python train.py --arch="poolformer" --parallel_block=false --inner_norm=false --depths=[2, 4, 2] --residual_init="none" --beta1=0.9 --beta2=0.999 --steps=31400
Rows from block 2 of a small multi-label image tagger, named by matrix and row number. Rows with one number belong to one neuron. Each number is 500 + 40 x the weight over its row's rms, rounded and kept within 0 to 999. All counts start at 0. Numbers have three digits each.
Before each neuron's rows are labels from the 100 images, of 14848, where the neuron reaches its highest value: "strongest on" is what is common among them. Only what is clearly more common there than usual is listed. The data: fractals drawn by 1,000 iterated function systems, in grey. In brackets: how many of the 100.
# fc1: MLP up (model.blocks.2.mlp.fc1.weight, 1152x192), inputs 96-191
# fc2: MLP down (model.blocks.2.mlp.fc2.weight, 192x1152, transposed), outputs 96-191

strongest on: sparse (62)
fc1.703:507496538488480560488527498527508504469500521514499454365453518541502460510468491518476517489469486394526497473508490455463492455496494476507500520491486456456504526501515481498474471472510500481534468535508523481483511473512542524488522580521526517519474552508505523462525438634510360475
fc2.703:514489478547521396440503430507522469466543556486458547557471505471549468463499425541471487567519545547464490523610543557596513474498513487513460487540506516520478465483517528469494481496491472526472484497541481526429559491436521535501481519484493424465531422500524447502477570436502524539

strongest on: dark on light (100)
fc1.485:562522509437446534524486511481510549473471485486470549520546494510430534442522504424510487504529524459422514531497509467510430507477530554530568460499499567578501428555505556506503485529507523589460506523486483491500471513443392472446506516457496506493541480487484492547544495492449528466
fc2.485:442510470520469498580489509491489508505522453513507491504520494496552478459501464487507504512499470479507441477529512527527484450523425523476519492492513444472458506513539444439560486488482492476465466443459531525535541461543584539548524459514482519467500510465444404561508497479500494512

strongest on: dark on light (78); five maps (49)
fc1.513:492536561520510562486555489476465460530502561459587495515516583514557474524454491477496369527495480530518515468451582500514521420446476498466520506546471522505500480562530491498507491477472510478584497480467463470416457489513517510486521459542499492399413494534487555505505481489464515555
fc2.513:483481509465469458569470493512354492496500502544454468509456471501482484505574467509533489484459501485518462539480522482494546538578498514481509533534491469515504485526467492640445537514529508490559467506541592504536503544480493480545446508516469524613505552557495406533517485478545529476

strongest on: sparse (81); two maps (76)
fc1.255:494521515505533471482457497400501438518442476476549511433514496527558475467485537440472515519436497455521519458499503575474548474504556578469573454517481442468549504455485436502468494490455498473521510460477512526511471522519493545539486546520540518480456465500560506460551523594555518610
fc2.255:484516470485508477466614490541503506464538524499545447504414562478488469536504447542488488468463517476455509495477572462488576539495481488527522534509519476539426497448525503555491577473555515557463492537543552465436505546450527530466467499443508530496492534517498539480488432479528482500

strongest on: dark on light (96); dense (40)
fc1.121:536495473489539499463532513490553475467481550498463403493434415572521513507596528529489479485464519512494495499533546502522536511505530495523537476576439552502515504443479559571509508571585499504477417531560502474505474441497485442526451440477467439503520508482618439456507431511480505544
fc2.121:485474475499507546567469505533580554480482541425535538509509567458512428560437507481495487577581479478497514444573396496489421591456550476507508479490504524506528488475545536485551418429466495487483664475484550517548504536516488444511456525479495486426471448470486524503490503503492499483

strongest on: dark on light (81)
fc1.182:510449393497501497477480531477476421458540481482546492517485458525471539474538496504486565497466516480507442487616499561516543540511454526479497571458507472489471498449497530608551536514518511499430437518488430500512531449493523547602496525503460492536480436470544447456505574515441507523
fc2.182:534487514495539560480523513514747504539516493522426497514580494442522516485501509492502496495543508515473568436477434517478440440544551496531517489458561555496520500494468492377566398424440498501479533456459467537470505432533491472451504534483487506446522522426534519482487504498526471502

strongest on: dark on light (70); dense (25)
fc1.87:540394439492499407506480543538488506453477508522462515497439455515500470483560523520490504458511484487511449552545514516492554514573500490562504529520465470508539508432469508502505557536578507507473444477621487511486459486499512479481420491487478476574532464476571426476496442505526493468
fc2.87:477524514491492556409552517510670520561495525445533532496519491471541496532466506458497472508496502505482520453545419523512499504472448484498504481478532522480494497447556464352575440486536494495490576478472454500531513493474474497486565524456448498415515477492502547497497523498467484526

strongest on: dark on light (95)
fc1.393:504499578493492448443499478515572462485443507550512446503457466511517549559462532528469366475464494503513500498432567495514539441498501481491554464524471596514592502462489495464555497516404484486546438384536485452495466503517484482463523450486493482560506513498536488434508425491529484479
fc2.393:491482510483477480475487521487458559481483606433426496504483530489544359562455497489522486551510480497529472500552486506523463568488475490490530515549497490479501489523601509539483512511512488462510647543529559515608480515459539477539430510483554453456508399546495502509506467491448558502

strongest on: sparse (95); two maps (91)
fc1.309:436524549517489483503510485546493496521478489461550492501476543515545392523479544504490585463448504487507511437382505456493469442553574483562517465481458446519518498525458402472472498558521499505549568483559457481461465555497457456505429461486471490425449516518472585487450435522464490493
fc2.309:497505513495467510595496505477396514521509465450537497504449498499481506534460497485491456493448493508516442570519478493538552505465399489504492480564566471534472511488438560431370547631573505492521477527526531526470526550466492471506526498532527515550527509542467444493537485504510533538

strongest on: dark on light (99)
fc1.640:490534523505473479479530470434479478484494491463537528532565535452538518451476526490504472478486573532506464492566444547537567523459398515359566646478532563497510509499496539521506528505456486488515491464564463431512492493524521549528525528507470493452488434472463456482505514468509477526
fc2.640:523502460474524501498450492499669518515509545606466496512531433483467465495552498513519504530551507495501499582482478480475486441563589509502515566463569495518501503570517497490363535409495498500524482477507554486520506488523514464491524459507477543511540505521591461548462505504491467497

strongest on: sparse (85); two maps (84)
fc1.590:496477535477502504460504499497526488472459460474456497511512476489553433571566579501538472411488577511497580478431544516521464453503451477531499490499409554521584493447539534459471477526421492495586488454515476537490435541518495510504492467519468485558450520553526497426489435488463498552
fc2.590:488523482451461449528507496526593494484485536465494564521466530511489438537467480503524521522472487492522388525502479508515548591462477500498500490533516422486496465468530450540328506551492518466515597513497516451574533534482492485541490493517520524474531486499560491552528497490509561527

strongest on: sparse (63)
fc1.21:551524479438483600509575492505487511473496508476485493494462512564452512524482488450552490493501484456499475492480502455431496501481472501542550537489506527490485442503517521516470531512552485504477478496511496459518475509446511513454527590527495493483514477453476540518555457537504405495
fc2.21:469467586500533414480478482492473532521459555419468518478507414470556530512513479533493491509462513515482536479603498529580519535513567520471448466592489480521534498513500539463577459512418502523555501494487497532484511543500440524546508492481498498570449496552520430467490570514533510528

strongest on: dark on light (60)
fc1.740:463541607448554511436494530588506448440496596514448482495452490514534447556567485504557430447512503484539521564451540464464482481467577490511513461552460533555470518476586480475575449496526494488576549495564545510468464526459529470443464460500468539495427543538477493508541440477489521491
fc2.740:431512512505445469600498464453581572497501479495505530515427594490496443513549479519479514513445469466542486474505502488504510527514426482497515501535499463507516456441467479556305485419487507474472474574551508475496530631495460493553463474553498519522511533485493490537530432452503546539

strongest on: dark on light (83)
fc1.131:435509499507512532506518473467493512506476509465526435513541427549474569509488538495484482513542588503483499487525518469520422560490492494526516493487460542498523487580397478417450457486411468497565491500483435461429498508507472488517471498491494497505486476445504575505443456520469507547
fc2.131:548464495498491545513471533511423566540496446522384511476493455490531444529459483530541489525512507501515369518503421484489561492631541470443502484573527414509504526475490542549423582487562503498475475488499561531532485539481499475540471513496520479565494481564433512538550548509520505494

strongest on: dark on light (74)
fc1.136:506573533466555571462538506465474518552508599536486433478476454508554484480396490473459497489486503466487529424485466457485510518471521499486449442571565521519498521475468496506519468468477500516549566470457423513496452437463524418482441511489504452506536513525518577509498513497475519493
fc2.136:473483481509534493524480513523452548474487443452466531496430542526501491555508482533479498549479506495498458483468542526511486461597507513519518510490456445503514552513430538627499515560421511512490433527543588497475530573512503463500452485491535479555501475548434498475517462485449489493

strongest on: dark on light (93)
fc1.12:515587513502466552505533508490498476400510545361479551498481503522478482537521491498482430513498487526491536598456566439482506521478486490524491479533482487497533499537532497497538522538542517478550441503599487527477472559486503501457409462477557532403457416592499505490504431507509552548
fc2.12:452477520484439479559482493471490539597484441577517497529476496499475487483542478516549505479486499480519519501462452445509500444526479527458491470557467400514480483466431474460356551392578507497538480545525572428479524596465460447581507513530465525540521546519461483512525465498537519481

strongest on: five maps (49); dense (38)
fc1.731:418512608549536512629529505478457540496498483442499513509544521501519497497481507489526461470492510532492589442474522540527466454525495500465520520509458451482497517602593507539502483502514496496597508537393516467531507511506493514512519527490486548437463490502516508524501551489516479502
fc2.731:519544490473460462522459489498510400543480580594568547501469517535507547482558503451479467480495478497532460515499535434536538479520455502499468548519532510489474481495461525542441591626443499488438443497482557472487452538528512468511568431526565523654525528558452405498478541484511514478

strongest on: dark on light (100)
fc1.453:549506481452427508540458517505491557437488461446440571512557493488472517453572492437486511484549485478418515560520522513516430491474501526492553456492481550585472406522516533507547519508517533586476527522467484514497460564447407482486535503432445482483546471481452430580517527495499474491
fc2.453:458547490538515528539562512467506453505536501500558490476504502541561478498491431505531476479450484447528485435530517510524543472479478553500547536520487432443439572530518445426576470479454478463440482436516543490546558450568615583492508453543508564469488502472508455487552455501509444535

strongest on: dark on light (63)
fc1.451:523508508467529460573516467470496485534495467471524462492505461518449554593437509517527481500563519507516493572449528431532495554525495473535532453523538484522547484588453474482472545533517485489553420452552503517548469492498446485454408452502501453546516468549497546520477442506568484514
fc2.451:461552479510426460565474496501572501601449459488541547522461529493528437493479492539489509518488490480547488421496476473521510521400468504502490483567496462544509518508518518470510506464451506480494588519485530468529542535460491463579518484521550494508481497555440440512530449494466545516

strongest on: dense (56)
fc1.422:608553521521445547561455485470492578424515518478519532453531531543470557545545479477517519392546442480487494543474494460503460508492473522518524452534510518553451474554534496513534500509506493521498513513508541447571414514494493547485455467506420510463564465377486493556512520534530487540
fc2.422:573455450505484516477512554560532497539503496512500521534468477441557479502451454476487426522481416575521487500474501488537519509480463459517529418503470533479524508408457551456478533482515518503485470498500435518390536471474447453454468455464459456505513510545502481469478431449461547462

strongest on: dark on light (100); two maps (52)
fc1.226:573486476483448550501521556504507552448492483480474484537478481530446491457509499423509498491499545515426505510517493454441444493490464541552570467502488517588487397497485504501513465494522603592517501496509485491516530488406481430498554524428482470519544515460456481498479468479504498474
fc2.226:474546450533538518539632466493552513506563508534546486471491514543492490510446450530518506466507502399492477497543523523495517487482521493566525566529485466495408536511507488502485499480489459499513485494515510519547502431476643529510439460534524484463540498502457523495570494516536357512

strongest on: two maps (52)
fc1.672:528456454516514480557498500514455517492486381491522526484486557492473503531446534515524522494560481496502438590490523546462548489550570478547511505499463416488539493492510416518426600478549507494483497440454460534428438484513493471503428442492488469469539435539476510443467478492605504476
fc2.672:472523484475471530447539474467433482544526560542523463514510472462593507491531500497478472459446493501497448495503478466518491523457476514520505479455551539512509526516464500492561439553585516504514586488547490472581549504460495577494552538480502484513545566473527500513535496494428514545

strongest on: two maps (92); sparse (92)
fc1.506:478503546475493396448456472512507475416498529461533537497492579501565452529522511553407516528505478521485529544467522522528513443449475459474446482562480487537514453476552490491525475483492487514506539488487541452491413518496407562469451530505547464467480445516463473505497493540547546540
fc2.506:521444479497518543480526559476468465580497465485529466515482422480561516540498469446480436486460480520528519450540547508522545553547459517529546441498470521480501522386442505534491521536477534467517457494503461507438500523462532501520477488504482440499496496473527534455506459464553517474

strongest on: sparse (93); two maps (90); dark on light (61)
fc1.137:540451532506493513508532518508478538455476583427499493511489535526515529561572537472510490414519592496499473457438514526512548490521457502547469439543556459531511495454618536533545559470469513518568472574534475483570464479502517520546448503519488440417443445520532472520522478522441544578
fc2.137:473514518474490449538498477498680492543448462560530508522427546520485445509515481466485501547446501492524520544460499532489466474593520539538492507528454462518478501471439444529394410422480516495506521534555524503458558546507475500506487492507452520547483530536490473513531453492529526482

strongest on: sparse (98); dark on light (98); two maps (94)
fc1.587:546528528512512569479577440476486497443521508475496498546507524528542461431497477430534520522506496545519496503435494545445498457438502547444518512507495477481482461485527493505517460486447460475519546626483518533484530493478545551489567512535512523492484474545485473472491509498472508561
fc2.587:554479464508445533540496470503524534464498489554543481523506501570393520585478493505445528437516512504539484513598475439482469465535485502602531475504521484492515513591463479524481521506550466477513458384533528442534533493476554474487461405528522420502546535448497513550544487511549471433

strongest on: two maps (82); sparse (81)
fc1.209:477522473535501457483573526544507486487566494452495532471497525524493501551528479508468490479503478539510506507476490500428489497466508446512535448494516526483461466491525510498481509509525529497461516537481482504451528533462596478470495530492458462499493498539501517524466505553425325496
fc2.209:572482465538476454462461488469515536518489536507460474555503445505487530418496438512526401534514503540476546509547500455615467525489452565496476503521481551550498479495501548506552491502505524554484442436519513478528501460479453515556440473458550483548518501496534507508478512431516584447

strongest on: dense (39)
fc1.363:491520599460523485465511497507523413520484478511411494508458466506499388543517487527561426508466450490482532518464519457503479438513586490451520370618444540526540515462459495502453443513527477510533448466558534535548450552514488457467468492472509506521459516537488547531538475489528505492
fc2.363:426525505499446487626485480511324567497504527428564473488432613494527521529523482495481498522461493488479507443551498477534502599473435531437513528522509474493490492512527511525593545537492494506453577580496515478531531557484488481566500482502540510483519480498454555497506467513504524499

strongest on: dark on light (73)
fc1.726:521545472493437462519485532514511481478519528542578387484479444539454580422356507496446520569509498476522460487470516444489518544475474509535498444528506500507493491506415446505598428498446513494465594493439421494453531466509484470464476515489519519514525567540529545476510467498478477479
fc2.726:490453522506539530489496507496454544523516479543393516490479537481539456546490510534485507492526493509474456477504535527500468436563541523511518461531475479513521518498528520567431525471541507514475490501487544574531479495495504494489472515498552433468530443514482491461510481501448495512

strongest on: dense (57)
fc1.759:413552591565490521492456475506537492520508440499448471513524513530502430449514499509484537520492531504500510474520520508530408398493462484430510573455431514466468509515462511477480437504484497496509457617523541474529574508517450510537579546507486558533445470441511469562497542472467497501
fc2.759:541497498493494510564468499490392437385519599432521542459564559511490546464477531507504498478566471517494547492505544510499525546413501472495489511491606526488503472499552557474629595547454496485458447449431443483434438524554523464461532469544536476558516468493503479489453518503522493482

strongest on: sparse (99); two maps (96)
fc1.658:504514469477494452492492535515507513495480501429501568502483524543482497549530547505551525409510558491484512512430524513510525521512441453594497497487518442519508517463598516514437601504460497500556505463568470581477456491505500490519478520481501528528519419555518466420468447508483526576
fc2.658:506529503472464486586534501532681502516475489576484527523473497491540473507545498479543465535531502487509466512487499513542536490521472500516461480525554462476467494488453458501301467447479524481530499493516501496486534500489490490548517449476483492530535542508502495524542493499522540523

strongest on: dark on light (71); dense (48)
fc1.351:486438499536502447566497521487486538454464503547455509511418473531390474463503516518551607571524513489508418486545519522505468483573469492541489495511518435513517477460488481501449575537518512499422436594599500485511468468512488481569504477490475566478565479515402532573515469505583480491
fc2.351:527517485508504576489494467508555437471507545417585527495560519467548563508460524507471435480554492502459526504519455450514506591412542515463514482465500517519504500505585508419613474483477493520510547485487448497489523483487475607454512521495509409417534489498456519487494486511473481508

strongest on: dark on light (60)
fc1.135:520452494516532472485475532557556568448489593500488527495406510522470535477529549530462474499482494492493510443405507481510516547519460504527507500481550439501526513484524501488581450456457516510548553503556470458393491501486510491516494480500504533450569490500594551451490442510564502556
fc2.135:489471514504506551452534518509548511462521479567468513476447494515523441535528483491559478483462532535500429512532548580532554414575524482486521439535456537496483513465503486512242520554564532499522470522540491540534457520468483546464504476477464454535452444548459441528512510503491526493

strongest on: dark on light (73); dense (36)
fc1.279:455586613507563519417510522505518510502500600493402510509406457555468362500531480513539497438463461507476544459491486506520443448496562471462501511597472545499450500444557558489516476483490509513614494599522530534506485580482470477502519492491495491515502529564463488525545512493460503526
fc2.279:531545483502470465602471518558451511461466571427539550502507652504524565532548502485528461546558470485543568473492483486528500529508416494488485515516512481485483472480499558564591576591435510477483475532492463439392490551532515502500477486534562552529528425503496518526487476468511525494

strongest on: dark on light (74)
fc1.71:522438471473523470514461507550516553499480551561479478488403525484487565534506565502500467459518555489511482522438509523482556536593487476565503502537504472505535503427480483502477531516522479504488547491569479483417473531500480482476474492516474517557544522454581535447506341497526484523
fc2.71:509513447498505561406532499491543485510488512489475555525475432522497523515484483498529574515475513498521462515500466542558532614387532507500491429510479469507516512497591493469470449476603511502532563490512458462589543504439492598482502481457500489459482482489470441582504519504435517547

strongest on: dense (68)
fc1.45:506497577495492560487504486517501492452480536489504440375436515535485480526466502535471507507446504445541503460491501445471528467469480486496497548514494449450527535505521486511486466477504500468536466550487547459510481478525508534448505569527584530501443529490506530449510434630555464490
fc2.45:469527463538577429474490433483552478461563522529480570533513518494530450517462421534508523524554524527458462545613532572568486450496550458547465476559522521518455492534499523447473474472496464524478495476550472543435583487457549510498485497497482436461562425482469449533490601457506493565

strongest on: dense (38)
fc1.118:484425542531560498506516494486487502573477422534458492487526545491463430460517520523533590488525503496509605442576502542518432447547550485484545500478387404505521498516493442504506411530563493482511527565483539506543475475523490485555499526492474484463523517444402516537489519504559471473
fc2.118:509523496511488517501476471488340425409533538520549479476497476510529548488459528499471476464522498503501405531529537481507499608463477486520486541477617604519486530512438558534581573615432499504416504455513450503517504471518514556477574446484556500586535468496496474485494542518502486509

strongest on: dark on light (93); dense (62)
fc1.312:474489583491502523457506490443500515581482475562500425502447374511528508484459449490455407479491496467504434500525528521498498524537472499461544517552466591497498507437409483478458508496476511513536469460481484469506484462498490433457485469476499470522471519429450512517520519467553479501
fc2.312:529500454505501520511462513541463511427514618437433508464537537469514417555500508517507448514507481502502514450564464500486478461518517480445518523547539495476541492543580584563660567494482492500430585493457554505535473504533526501513451525493556462478500438504517472474459505507430497449

strongest on: dark on light (62)
fc1.267:538446386486525509497505539493500521443506487528416514489451449516517537445549553510456500452466532466504469469612461500495495607543490522525475546530485495508511492464517571522528528473509506490461418499494472467457491413485531474478451507507476491508567464410523442428507465509554535509
fc2.267:561518475508541552413535525520699498560465483516476500527441477501468507527511481505565595555547519491497503425487464530496485516515543479495521435486493481493491512443519436416401472447493503521437494492492405518491527453488459474503530516501466494440526510483496514537484517494468465509

strongest on: dense (31)
fc1.150:418542505513538500562499501481489493555495481464622496514458498537515494471421480522514624498509531499491502486461500479529451528522502508529525502433518445489479490539477427520464476526497506512511614532452448557533508429514480509494506529506490531481504497508487582562460520502430484511
fc2.150:502497520466475537562469481465449454604515515616432528484541533455533499535518520458487392500511496514509432503538525473528518473577515478534471531541586510528486548524500586556449560593487518488485404458507513522495482511509509438481566473481574467559527519511498422454503488513526503514